Weights of a small class-conditioned image diffusion model.
Model: 15.3M parameters, 32-pixel images, arch dit, norm rmsnorm, patch size [4, 4], layers 14, width 256.
Training: muon at rate 0.0068, 7400 steps.
Rows from block 7 of a small class-conditioned image diffusion model, named by matrix and row number. Rows with one number belong to one neuron. Each number is 500 + 25 x the weight over its row's rms, rounded and kept within 0 to 999. All counts start at 0. Numbers have three digits each.
Before each neuron's rows are labels from the 100 images, of 14976 (inputs lightly noised), where the neuron reaches its highest value: "responds to" is what is common among them; "peak on" is the class under the peak. Only what is clearly more common there than usual is listed. The data: drawn small creatures on textured ground. In brackets: how many of the 100, against the usual share in percent.
# fc1: MLP up (model.blocks.7.mlp.fc1.weight, 1024x256), inputs 0-255
# fc2: MLP down (model.blocks.7.mlp.fc2.weight, 256x1024, transposed), outputs 0-255

responds to: large (60 vs 25.7); caterpillar (45 vs 8.5); blue (36 vs 8.4)
peak on: limb or head (80 vs 1.8)
fc1.713:561577512538468543464540476483497495505457484548528519457540522519496494480491509500521504494530478459505521535493509509486507477480489520526528485492477495508510488490522478472496520488542514532476510445510478487517512528519485499506529498475532545510473508477501476494494508520539494496491452517462520459546506504499486547497538508454524519492532525488450492504493496512513520520468500487458543477491479478485449512472569480496492498474532549524496491504562515488522503514490481519491506506484461513566516514509488513513531496519509498534517490449484492499468496527500437489498509512508458502491520548477459516534522443466498522505502516495477476508501516479500529485499480512516481504461510445490510524513492537494481541523512475515537520470519472461530504495482494
fc2.713:478471532490485453506498522522476500556464492540508463519529507510500493514471525479474520480504515467520572524497467535496501473501500481506510565524475516504527487496475492514460508471466494498475476501498484529473503485530526487508506537468513560531553516504447499481507492491520477496511529470453510508496480545536521539504498510483498493465518518495514528469507572512493514490438468471464516492517542518508509479517511499472489496473502520479512508463499509512491479469511499512501462512504494487540524515484480520469516466551510490521507508511493524507505517522517441489538537512505481521522478419492512501500473486460483513475449492495488498516522498532481523523460530501499514517548515543537516527518538560502504496484513497523524505524491470474487569525484490

responds to: teal (78 vs 8.3); plain (36 vs 16.5)
peak on: body (71 vs 12.2)
fc1.266:497493545506397529462486497539495493497506528492492419520537532524469482535488483488510480500500504481496502467490498475466535527495513523525510508493549528519535480525491513490479497521456476497487455514478469502546499492484514501495462510480510495491501468513542486480497475554471466506510508524516494515474501511504475465468510536507513505513525475485477489541490498475521517501486486544508467508505503536434498534463512503478508516473494454498485496495514522500483526493491467503499489497549502482511520487470523473468453463519483497512482541468458494508513509494473514526509500498471527463494526531508504490510466512493490482466458506474472437500499510479535541478486532520525497493528485435512500473518490499474492470493438498498484503476538528480484505550464431
fc2.266:501501492511545475499473488507497504494541515479513508489440494516480514528493488500481462482540512489445513505501499449471534473481547517490508499466506514515541502516506506472496525509500511516520422561491467489522494462498480573462449541482526460433486487540518551479522492562482447513487489491493534497530466475490523504493484491471548456497531489514466501510517524521517517487497493483485545464515529516497501478481478517462491512531504533502481464477525486511474481513518510532505512502539513511472460515485517469472512485508524488481517500520499502510505541497488472471519492478470535491533484454564473498479494479488486514500498513504502508499491478463462482482502453519513524553515551490515520484485490499491472490489514499533516518453494518558510505515479533

responds to: yellow (39 vs 8.5); orange (38 vs 8.5)
peak on: body (85 vs 12.2)
fc1.685:506516489483542512516543492451491540546500484510492537546507461521498523520487508512516496535529461504508485509543547525467511548435493543529520551496470495516431477498508507498523515489449513501453509538496534513470499470510514496497495508497484535508468491467526477516531509464488474522476509495448510520470503512486497473465508512518467477476498499501514521480501506470536431495554501495514499498523497455529480517467512507483526513540503485547475511540515536523515520467471457499507538511489535532480505481488531504521530506498535492475541532480510494497476549484532491477480492498526424517512484490494470494523530568520540487493497501511476479488492483510530497461515488539509514477517474525536482507505505491504499553496479493546515515483524497475508490490505480
fc2.685:482502513517517467495502557440522438501488535531441491499496444541482499482494491471462466472496518511449537506473504469468494506485513502505495473545500511506539517531453464470502475505502499499525513497514476494488491502480507518490502510496496490492485512496478531529482501466467496477476522507495515516468490544498505538502508508469532502526484505453513524512465525447510538509492491497492515507486468468470488487473504491433474497501513437477522524514519511516486519523510474531481532531488549463502535520511500539495470499508572506504529511513463483493502496497461483470465495524530482508460504530543500504530484516510491474527542478548524523482485524465514535504504428477506526494513546508505564528485512487487494479460535546495483528482546509515519507501492501

responds to: red (53 vs 8.1); pink (29 vs 8.3)
peak on: body (90 vs 12.2)
fc1.727:487513494510544518534514539496509514495477523475499502484483501493488506543483491535453503501507450513472539483460484509521517488493495514490455515489525517406493493515530511451478471482463500516511525514492521502421529541502487478500508500514469512516536529483502523488482495511556506561520524474499489524466508483481474478499515455458482477494529498478493508488508566474528481481515496498527519474458522488471476491506540505494500498512514506454496556499495498499528511509473539469493507479536508472487489515492508532514523471488523476508539499451519471472515484507486535504509508487497463516515504490527486493496525507480545545500428473496556520507494482520535501473514541475509523437507509556495523504459485498524513531481502523494489433516510483511504516509519543
fc2.727:497544454531512481506510511486516506495538533471465508529503478471484526482456513480482498509527497502500503484508504506471453530491489513445476492481486521532470508487483523485468495535495515488505520470496443485541505533470473585507514508526483492501502487477490540455514473532496498500523507548494483465550495505514517503502464482510478526492522500461505460523489498540491518502494522525542483520469496502528542522478483529507448503492530436487513467488507495511489528501505514481514497498518455527456477480505483534518495498534501483506510506470533502537489502509475496460481474525514480504484548480555490458495516509479474489549496503552488503524498501503454475456509469465537491491488474483554465509535507482478480482494528516474545448503462444530542523501539502

responds to: beetle (53 vs 8.5); purple (29 vs 7.9); jellyfish (28 vs 8.4)
peak on: body (100 vs 12.2)
fc1.719:501495521491479514498468494477433482515516511495465506500493506500515502479512479466468474534525489496515523501526531524511522467542470467499499485511486486525511487507509543495526552505482526487512527474452515508511491469480518497500496431517530433482450507451520507482494459460526496502472515452561471531502488503502533530529479483505475467486510481471539489521460470502498503508504538498525489494533494520481472477521484509521470498523500434545508512461480560495514435490496486484489498508530482487487519476524518514486519547522512530491520528509501529500521481500496493536499508487535518448541507492474452509510531512477478523500481482504547461529489480463490531490475463508517475518490541499468499451527514453527499497534481457537496504536496474489488484464474468
fc2.719:519497488463508486503459506570526526488530518561498518485445515527494538510505501489516489470525539479486536520481494486473502475555497463464514515503489515490498538480443517475478495458514502504499458540511485496488482504513505531479521457566536470479521489523506459453486514470521518494481534502533466520524487481495452479492519513502499487540563512530534504475475537484503472503543509503497545487480477512511525507488490489518500494490505499449516505459532509519485559495497487536463480544509485484478523515521475495453508464465473454505503500509524514504508460508515460508456447473529522503482489497554503505493484513548500484492446500525525481463492510498543498510478515525465493502496469496513530502484506462474524488529514490519469497493535490532483481495460515

responds to: yellow (27 vs 8.5)
peak on: body (31 vs 12.2)
fc1.754:479483498479509511502497475474471458532527503479519481477505559510456499534550490533478481514548479528488492517499490502499502515494474515493541559459521485526495520500506506490504462516503517498483508508515516483499512485496478497505547484465477498519499468476461504483556521493518478486525528473529563493460487487519497470475484552503536496483496523541527487496536515481479468497480523465493502494514476470515477509513456509471445520462479533482501512511526504477478515438494498479494506498528483515485492543529522519487508433521443487531520524494496517500562434474519522479506473524516476470474508486495539490500503562484549499565516529474483526487497490479523513532464483509499516481515477496467477528500482503500487482482515521487499495425476528514467527482463489
fc2.754:504491481435507474504520542497527522497496498547477484469499537510480494512496502491497510485495505501453515448459488510544531463449515493473458538518496506467501487503522525492516528508514538497502520485500508478474550513494520470427559512442519483507488490467488518505520486467522466515525508507496472547475510440446529477510524517511499515478498506470509489515496453486530497472511517488507469529503507525477507495507496487486503467513481529528509483468504489512524487498484502528474517498475494495478522490516519502517492491480504466501484526497481502458470581483485474493516481482522461512472509471494471452513501531488492532568476484485521578520500490499505483554464505498487479473535499485529544478542495496547515557491473498533488504531497490465496551478524497

responds to: yellow (73 vs 8.5)
peak on: body (40 vs 12.2)
fc1.508:498478524497534478536514494475484515505530521480514511480526478503492511486471501503519567511500511523512506532502504498509509507474513463524501480486527506457484468524517559568514492509510502511521534468542537531470497551481483506501475501504435513526448515516507463532432498506482486467500511516508479516520484518455483500507500463501502470505486528474510469504479523464482544525506470486498518517493504518541502443531499481506508507517509476490528504490479444486533506529490557468498542484537515502494469479460462547526536469489520449499475480457521510491489497512504472513549512532493515481457511531531437490477501507514523541511482525480479480498512518512514493521487531531455517500512465498467507540493526537458441490475511480520474493508467473516466507498512493
fc2.508:493520565521546525463544514527512500476473481522513514505441506492480529527481495515533553456489540498498434474481469498519483493494532531549491497460517517550514527522513530488485497499514533494487490518500513518484468488531520482518484489459446521494521452513490475466469444459485499493545455475487495503506488534493486491550513510503523502490494538515550531483529544468464494498536517476495511527481517477523512511488470515487508490522540479479482514487493470499461500530517495465503492469510491527477532488437495453520475480466516520501481518482488517508485530476532459506534510463543531451504473546514513493475513511521480506443500515497451479489519488531487492508515513510515469467496540506514535505483513515484466531482489507550500486485487521529493500525486496

responds to: large (54 vs 25.7); starfish (53 vs 8.5); dragonfly (43 vs 8.3); colour: purple (29 vs 7.9)
peak on: body (88 vs 12.2)
fc1.592:512480486483479496505534516471544467530450514483463503507533504500510505487501514478520480473494502467478520505513425495468493507496527523485477500482526499455511559507564530490551475566485496502501477509448536499537485530533523498532507500521528507478488500464507512495475500487533497490476466496496500490495488516482520513493549480530465476495479493571510478473461487499535500482506485470500507594487494500518480519522466486501483528516499518522493480496531483531476469504503484480506494426510498491511500486485517477509513492498511518493501462495498516516510506481501496479476569491500464544509501462466513539468515522500514492500499558500499455499544556471459499507514499511482463472532540485470470464502524559534490496524491517453514493520487478482491494486496459
fc2.592:497474498486485476503453494501506524477455478551497481523491506506488525509508493518500500540481539511506489552485476459505480481473529524497516488526501456534503520502474506560488484492460521461484497467454449537472503495540471528495497533503414510506495478508510503478494445508498517543514478526494491503489529478496512507508552480517561475545542518502495472522475511509518492486539515490546528491454484478499557518469483484489507490461496523483482458512501490515475471485488477525477524537510479527513542462453516503428491501511497491501507485482492514502526507440537473496509559467490520492489422510494497551509511480528482508481506519490503509496473479507463512500460515486511485521515501479499504499499569524507498467514494515517484485489481469522498499540501518

responds to: large (54 vs 25.7); blue (30 vs 8.4); butterfly (26 vs 7.9)
peak on: body (66 vs 12.2)
fc1.21:496528471472496466474508529546452491492515506444477543501550485486478465463491507496521522465507515493502469511529502467506494480541542486476528525479486485504507482461505491490521539511486498511485505531508511508449479498511512508501513513524436529480478493501501464544478489493529486484469489520535487511510467461532495494524503497443422498475528495489504548461532468462449490475545546490487450486491516532460506532484505471512500499473482514515532496484525514529520489481495457514504477501491480486456536456516497491525511508528492522505517474482527532534491520477480512508493539483498500490560500480475504447527519519454493446500460500466518542466458487515495545483487482520459499468484503521466511473506496462508474483518509507489480529511463484527488506465500514
fc2.21:490503477532492503558487497533543498510496575461506436485444552546471509523514507487490491520509505503469481498528482486484542493491530580454453516492497523494440497495511496509470565488508587506525501527532508495510469503500496516482466504531434506496469495547494456490483482524497516495480501515464505513506469493484506467509473521442488496497510540477510440515518526504483502494490487506487507510452510485472494504524520527446493491478488513488487503498482524508462520523474459513492473492512501516522492491508473493476474512496526512511489504498518517533505482494519484527493478488507464495534509501492459479532478494465510511508463483497534489530543516468502463504498495483473510532515517513497495522503536478489481522540526495504499501431489474475502489470517560

responds to: large (65 vs 25.7); turtle (39 vs 8.6)
peak on: limb or head (60 vs 1.8); body (37 vs 12.2)
fc1.141:480490524497489538489549519491499499519505481552528504493506512514503476484478531518490514493467451470546526505490504506556486471450525508454478491522522496484540509491495498535479458489521504511466494516473468517504538505475500508517499516484517537486485494529481474496501483545499483494535469491450521476519525507514494500508544516498550487505497495485477499466485549474462528478500537507503563486517443504493506493441494514522490507465485479525541516520494503466512519474489526508496542478515527461493476534510493447514512507498524506495508550504496488515481542511527503493491415523512492491491547499535460504497506462529497496509469461482496521481504536486532503525552487515459488516441496457496486457469458545523460469515513473490518540524508468491491482547488509
fc2.141:535491533484525428479560488479462508494511514527495488482454492503497479518514482472515515483471551474468484474526483490495481478505528504473501529479508515531493505485497487508472486457496534495516465543467518510499508522534489505480486533540487513473533502493515494502512498482452498504487502511482468538548460508478493465494516495502542481514512475495522480498502522477486493476510514540469449523530551500539501487494504501492521538511472472464485471489485489501493505466486510520502498489477463519574522522477500507496498516530521466458504507497473499469502490493574479492465530477527488504488484518571519467534485508551484481515501579483499492467467439522480515493512506472472536524484503550477487531499507546439478533513539502527517540482485516500502506498513486

responds to: yellow (62 vs 8.5); crab (36 vs 8.5); orange (35 vs 8.5)
peak on: body (52 vs 12.2)
fc1.239:467512486483485533485479487483459516524534550495513500489517519532481525497521509494478509539494499540482488485518478529474485523485522480526461517526480487543486545481478479499446505467514490492532462507531517455509507516517498500456471491515503477557483536503516488496488481490491512477515497443477515495463567466510492517466527533530533509536487507500530481477461497499518465511543483478544490507479450453502487550541505492511508510506465436459482459486474524472438478458510521488521514523520488521490518440520490503499492479498527513517517505534507525535554478504512484436491491527475508505475461480526497531486530502520515490516514479520496497493476531499522513490498453453454533460515548471499524519521509519478487510475495493548483472490485495493486497505524513
fc2.239:531509484491515502472472511500523468527511483535460485488483524525429529479574486499534535514471537464505494532467466493523502490508478488466482484527513512474497468532499542520466502495467465488483493516511506490486496507518475473486498504535490463454508528563498465500537521507495520533509487498534483506475514470461478542484505485454548555527507474490493530448466511504502520519484449511493525499542503522493495500498456488444496511476481485509510509460530545513531529490544513542512491483494454480521507521515508507469531522523557473488484515476490451498485509497496491472490494497455503461514538489530456454474506521477527523533521458472503508524525495479451529527489490509492476496531484482513535465533467489500518502504531480488507525482480514507523526502475514

responds to: large (54 vs 25.7); butterfly (51 vs 7.9)
peak on: limb or head (25 vs 1.8)
fc1.371:498513472434492480520479504506550506494485491511519463511469471482475468515512469528512484465465546471520495511524460478492504528486479479499519516497528491540468475485479491506485482507481510481506480570450504488511494482544529500468506504530454498534507528495481494482495517490519484453504530503497513499473518475526509477507505482542475442489469458486529519485500501526550471528490494498508495467493467470516472493496504526491513472506483519502527493501519537487492509534474449544501491533483534543522482525476486527527488514534523476547461512540511476525526475430539493495546446485522486478508495486522448497467538489525492487506514522506492491498486528530466481491445484506524449462485536492517522445503498506538485507456487522511465460454516483501493474506521518
fc2.371:521539472500497556522507501504467490542463459514495508535494475454516472441476519470521491498466515545487504466491488482484525526461551502484470490485487486512522493495516495505508468492473511501463502510504533473512492482473475526536541530493526511528531489489457478556466507551470482512506519482509508488486553496486454529494473497501459522506483451515492522544478524480494515483500459498481512530488489496501559482510536493420480495478475485489520489505503441502535495525499506496478485474495465460506512502478469452503513497511482517512509484487503508493479494508504515532526553545473456472465531468527498507514493456460490507495498472488470508477555456541477521521446534495528460515481498539500486498506473467485526480543501478520476495538487493502511483492497478

responds to: teal (70 vs 8.3)
peak on: limb or head (63 vs 1.8)
fc1.192:530481481488459470502492506525466526532562533509511506512510524455479517490502504470474521509517487519506509494547498507499533487516501478515471537522463508489528519524440508482498517493494504515511546525475494462502455510531514498477468471503504491494475507507544523537483480480513477562505547473492512493532524474490513497493498499521519531548489504492466510492496512519503510523508460483512549473524531473495509514491460461482496533450483472478521509463516443522541461493517465511522461466524509525482532503476541497466510500472534515536489478520544534488484492474495475470496475481471521495540559532498525499502488492472519486483448498512517487487478540516517491515444482506516483528435519461512508541521525469519471515527450484481547499497513493530473474461514521
fc2.192:502502493508476493532461499536527470486496489464459501543506530473480509556500488529493457510474497484478492519474506528509522510492486493488497488466468501456477491538475528517491478505448497459512474519547515517483474521505480519543523519469486460509477474494547494481513492505472520498477507538506503545517481450502480529509456487465483523481541514491511502493494485507477499473498471499479474512471484499466517532494495500466507505484496505494464519486533474481531531497539465503484511477519431482541510500470485497447526493502485489513550471497488501549503498559501501464524520530512449482475509487498526514490486510529489462465539509472523504503513451504487509525468478503504453467480460500474551472480512467486542481467522485561506466477472488450524466459470551

responds to: red (81 vs 8.1); dragonfly (46 vs 8.3); snake (39 vs 8.2)
peak on: body (80 vs 12.2)
fc1.401:466509499511545483498474519479499485491484520489482464499482485497465508482496454518525457450451460529488511505489479522468542470512484485533465529530510461461537516502488465543476535499436476509542451505447499445495501553538527496497494487509507467492521530500438471470493461553481515505523483494528517493477506465523500466470446462538544529497541533490524450517486506495479514520486469491536508461527496517481480499553465459476453484461483510503494463462484480470490480493518468492477486462513481506475485531505517514495495510483503466500507448474506462500486506504501492506508501492512493502518490471506516513503527485506495487517520489527467499518502496523510491492478438486500516462468524460506497503483489466493491473515480514524545487516475494463469537494519510
fc2.401:443501477493542458553484510520556493506507501491467496488471499484537504562508489501504514479500469524532524499511515490522512451511504507475482523495501515537498530498489467503479480553546484485493483469514547435498523510458511524503485449489477504523497454462498556520521460502473468504492496475537525495527503495514492513516494494497511512518524493558452490487492466498492498520530494490493464486518475515500505501463531519489504489485461507469515507537534511509546496441524511522451503485501528474480453470504491464522512531493514557471502470484500487520518502487483534535530506546417533509504515480534488456510509491510508507475480461502473461517494515535523489518487542492503469515550529503507500484479509501474496510486518534490501472517541441514497479498478476

responds to: teal (50 vs 8.3); snail (41 vs 8.3); green (34 vs 8.1)
peak on: body (98 vs 12.2)
fc1.347:503470512535493471491518516494486499511511478474523527501499471507490445486496544504510541494476552492560521513479519512518480522446536490478499462457520494483498496483483501475519521435461464478468475470532472492494528463519482490525551494495514533491531485492458461523494470463468491484473487492469495466548487461494503485491537495521453535510521548540490505528520476471532458517503488517499490513486517513571512506477496513468491490513502510544505478500517519523451466478501486492492492517512488525528478502473490476490550512509465477534530481500519526534485520451504504488512540491446513532472478525545501507510510511508511521500476484500512504524483512486462520485505526460513526508508499494445489518552484527484521501509513547570486501503485467549549503501487494
fc2.347:528485502508519444492482491490453488503480489502465502502512504446502471530474524492462518492459518459501490488506479492488484533516488519508509518522513509509483509522464508521540542535508456464469494476448463516473483520524519505526516497478512560479493550546524507497476514456475488523474520479545512481518477481525511496510471511481515441483484544548442519453538472504551506521448483499506501508548491523500483498484495538499501486519519478436502494510486481498473477477505500489515516498494523517493470467484502451503507523482492509537476513515520502504514500466469488521499463497451482562528522472524484469466516483492488531516466449478515486521498541468507480502517462497538470502467484484525469534522506519484476545531496548437485492513499508490481520510493470

responds to: beetle (44 vs 8.5); white (28 vs 8.5)
peak on: limb or head (34 vs 1.8)
fc1.106:485515509468512491491481531464513483505491517522494477498494537485516530538431490501487557510488468555468485502501492490501509470520509524454472524488535480496461496493472523508469476501489458474500529514515479512522486486495507499495507481481523482473517520494503500509487458519495473503486531516531510465522517520535484487464493435481503499475488500521477527495532431507523508458486503498484503494510498574495515479454486527458554520508498548537494463465511522480501559473560515504487501498482507492469498542498504500542543499504559454496557469504494458513487468498503514545491497502516482526501505521513499471494485462466478525494495528500469518464532469476460507489490483502478477515471496468454553520452503451532534523477508492499459487470497475504523483503528504
fc2.106:484510513532490539507448495463489506491504545519504537573513505513543524486481505469485480506453501516495513499537500508525559524506492511497502542504496488517489498471511500471551564477509462521506543458532484488526531499481538494477504460503519511496505549479462521493484523526485522478522488480489507529487515526500508542475521482514522487475521505485485547535477533525509528514525527485492521509516516529492492512480453454500471562540516477484535530472479472539469485514503496504535460463515510501530480496489462516477475544522472469508476528510533483488472487518485482496480504518541473507429524494517491478525549524503496491498507489469501455539512485499476505502501475493488506535454498466504567502525504454493526470530468520464494470483522522475513503480497468

responds to: large (52 vs 25.7); spider (38 vs 8.2)
peak on: limb or head (40 vs 1.8)
fc1.161:525522494479492473504518505496484494504482522539521537537526451519529500503519545468523524456494500483479488490491524470521523500531469483522527522480484517484535522491492516456502521558492498495509477502490517504485488489484503498530481492485547534453518514499484511513491473502491516594480535481468490460506507484491547488511443462492499510522562517532500540445497492525457469500488494485517501478532495534500525468437517506464504488497504481429534517508529524494492520473522482504502549468485472482477458529471553461489525506521469541507442470488535472496467526470515498487505528505530512533524517487510506535488552498516513490475527497461492496519519490487489512531515513451495515489506519490514509491501478505514529476514489519496476519468475453475467498474518453
fc2.161:485503480489504478528511497472505526498489488524511467523516454542498471559531481506480514498511500528542522502515526472504509509534480488557512488500480512505500504525526487524517520494521464494485494479488511521494493482506485483480448455499528429508452504503525527501522495468518519512491524545461498475542519467500471502505523514510471491483527517493471475547527474554496522492521500538466544504483553520508489518454485470528502493495524492582490488518509519501491480485522453503507543472489514518485475484459495569532474529524445541515506520490501528504503466465492519522500535470532508473460477516522501543486529488563506478488518512489503514503437513498536495474530516481487504518455464488478474507471488506507494534452499516515509518500463518522483459475486468

responds to: yellow (35 vs 8.5); crab (32 vs 8.5); green (27 vs 8.1)
peak on: limb or head (43 vs 1.8)
fc1.16:512499469467441542514517480491497518531526528481492526509512519461489532501479539466486550521509491526558487501526530487502474518472474507485514530524494514547491460499502499486497525512527539507476497532517490536532477476490517521471510476492496461532486488515489472508512485532560469462469538491504506488506507496493545478511473464533518513510508534503454509520508498466533530487434477512499511471495492448500539523465519492486501486478500470484502435473514461513538526489470513512567486471495488510468525537558473549526505509506513487488498490502512539488496514518514496463502476519531509481520485510472533439485443505535475487485506483469507484486538543492488538502503490537491496529506516494469481485537545518480485499478448522503526535512543499496472477501477497
fc2.16:506488526513546509497531509506475514517512528522494510535534465514525493526478519519533465510517543517519466522499537477490509484493520502461485485475470498492471477522451473518466474494479506511492453500488466502504456493495467444515458513465537513491528472469449483491501498551506512464535488490483493489498505506517471507533497472484467509520517490465470522510471507481490527522535499506460482518518484500467431556465509525523510494498515498482518520490487528484507489491502532486495498463490453452513488522502459477471570490495504496459504446479512472493481526492516520529480518489549509472480469508541524461495517484514477473496475499455529501490491469510405517553504490475519546481481489525491513518442509482536529486520557512480500526506496498488502495520509519

responds to: dragonfly (40 vs 8.3); blue (25 vs 8.4)
peak on: body (35 vs 12.2)
fc1.715:527470521501477476514535546469514489481547513458490500464495484526530454505506514533496487519461466499489537483488456458498478507513541501482503458536493509500538522510501519489498483518515477515482510465529491518518493502503485493514463506483506478523547492519491518553548483480493480507493448452491472530464513501506467528508489503534479491496510501508536458466498493462499483502510529481497494485466482518474549521471482523478465511460534497519476434480479454491522456496510493491492463502485499474486543459590524462481534519468512521496462492496498496496484486483473479511449500459492524539484488495520505481473466514558510490555486548513548515504480489503503498518483498489469514496568487491489497475460533520531488509504483469507533494494474525476505529492535518
fc2.715:529504538498518498495452507504522491509459486503533490516502520506510490521493489534496523473501512516508548486500465535513488450483516477538509499529523481483516468515492535533520492501466523504491515489525476530478509483510554481514498559531481506489515454522477484496458491511438496480494499510511486484493502514489519475484504505477491552523492490501514502537484501530474516559465548546529471507505482505467499465523490504475514483484507502538508474527498528558486538504517474521449478483499476490583510491507497546520511517517509518492513433491502487508498467443481522489492556517480463480445497537503457520475480510473492478521518446447567489492509539520530508489491481518505458500487514522472465513456533535496454509510506450506484519491500498495510497470511481

responds to: snake (37 vs 8.2); black (35 vs 8.4)
peak on: body (65 vs 12.2)
fc1.582:503535512504460480488491539485491482452515507502496516517472518532477477554509524520498470496509442476469494496519475511505497484503435521540487499509506510475507502480459501518554495465547469484466509492497490483480514511519515483492482477545544448526511516484497486481528452502457495515531488460521540477473485509510477510492467524489510522499517504499527487488516467527535491506492512483521492531549483454477484517494462525516495512518487491518490527484467518525532512495488465502523436534510478499495469498543525504509490498529513513458492555533515502474512515477492506463452502491500481474496453465519507537520518464485556459477476503514465517468509497562512474457455535505479509473505509516468459479529532456519504533521491498520494473442511491462448478487512490
fc2.582:501520531479495505465466509482471546464493484479479484510525492525504524543547459502492464505498482479484468519528485486470504522496535449511534530473490485475498487538476518497483507502481465493530483522539496538521472495447505430520525511526506484496535490518524478459473509515486461494493486503520460523480544491528555481515500495489470474537454513528534560528502538521509496500502496496502522481489524501546471487465479542541520518552478463493513487481488528507499474503474521479517540521480482474484520510506516515484516513517513465464508478517501532483500504540463475478498484502551494478522493500524564524485473495500448477481502516509466481485484544557479499540471482487508496530481511496509533541446506477527470488550528530517475520466529484503467488488503503

responds to: dragonfly (38 vs 8.3)
peak on: body (79 vs 12.2)
fc1.612:482472552492561498455508509540539519521548500469466541498526509499466514520504480462530491467513548490520494503478444537522480510525472512508507489521498488458502509542475502509496515501467496509504515513499497526525475452485514496474495486512526478500508533459517505437510526508483465463530514471492476526440472489507470470508523531522469521505523503488491484506499517520507494478533524508474495484518450496468516550488486525476503488505478499520533478520490523514483460518454436515520488544484528445477487553502508487517502495472491523510442513494527495496509483487515505534495455478468541468483505508424534497508485501483481519500461512507489549463511495556498462513465493486487503468481498517489540450529479487496494508498502518532478470525539526498505492467509505
fc2.612:490497489526508486528513503496534491498470518480522485515459523478496502498534491507471530498488429561466544500509502522489513497488462515482521493496526506466500493509461522505510538522483505491457507476492463550494504515497465548494489503447491489493497480478490483498496473503527498531536526556512490502502478484489513527482512523477543517488529549514419504497488524506475518497451492538557513490504479531521499488513500512481523491483486500504496473503497516560503521490433485536477526532535543507573515506558493577471509498511504490506501590494523497483488532509490468515495489489458577527488494533475467495518530491476528506484495533474474479511497513510481496514513491506510517504497477520463498498452485537507489497496470504506507521509495467477517497508542492

responds to: large (57 vs 25.7); butterfly (45 vs 7.9); jellyfish (40 vs 8.4); colour: pink (32 vs 8.3)
peak on: limb or head (31 vs 1.8)
fc1.329:505536516529465505490499542498528494478535546509537493494508487523531527505487530502499501530484537518470507491512518512477498502491474501475503528447476505482478491486549489499500477524492521482497501575412492480505488446475480494508498505520465488531477497472507520477491499485520481508495507524498471518485548547508500510478554483523493471481461542557527524498467521530477532485474527536526495462517489466485472560530485542496464528517478518517504489482526469544510489494498516482502490507492489540520494495515498533536445504527515509524482488509517521513503504529528509467533420497515474521493477534506503518559532472562496475496491536466529515505491508501483490511488456547492516479536471535521527483506467528520506497483520483489492469497527453479492495486527513
fc2.329:531465482487427464493521479501440503478523504511475526515534477542507510478489538508472515500561482519499514503528537511474479490506487529461452498452480517492487503508541497499538496501544504528492461562435484466521511468464487479559479525531477527532523480480506477492468505498497484499502522488549520502503477499479475501519490498477518485439473492496516462537491522503500513493480517514453477471496537544487462462498473513506481494520479481494545469522485505461477521533511578486550500496482483474514502482493472471504519498516501489495472476512522487528490498492497501476558536498466520490482530528500502449492500483529535505474479507524554528552495519505506488507460514530473513525523495492522473507495487459483506499472494483517514514517504454477474485493500516

responds to: snake (38 vs 8.2)
peak on: body (71 vs 12.2)
fc1.178:537489537520513518493514531491498532459492502513517494507496561512446483473508516499493509559522524521497497474519460516529532469513477478514489490538507481457497530468490481529470465521502509486552505455529514479528507494495513506490453480508506507548543526507486519481529565474451507549518540506502455534516513512497480482415497457507524472522534523485512495550468487507513499516513484508514479487510506516518463526510512499463505449498467446524511518476464499490473505515459518463498504481493525471505481536557473461512493485508499461492478499507502474505485476493488540492480495527500504453497535498498504493515499468477528504462509507446536472514502525523525543492470481500531518501493487483462505484475538490499489548546534468507482512512491502512538471488506458
fc2.178:511478490459527501468528496489482442510521507539553503489532528482466458532528519534487492495489496516509506480502528543481534459488514443514495492462497539503483469456516522491501502503510512507450494500494522506529479513489514488513490539473472496512500496527495500514544501494490486512507554534505553535436522568498541518428489453487499523495464521528531546502500506480484505485505484488503490539491484491516490544473509495446508511495514522501514486501500512497555512509536494500518482519520516480518521490539488510532502493499496503484471469499494548492498512476548524432484500484499526469507502483472519505511460523503524513463509472446526502530496484486515458484482490490452510470496543533491520509508542500528508488534437452467475507497517505467515519504486446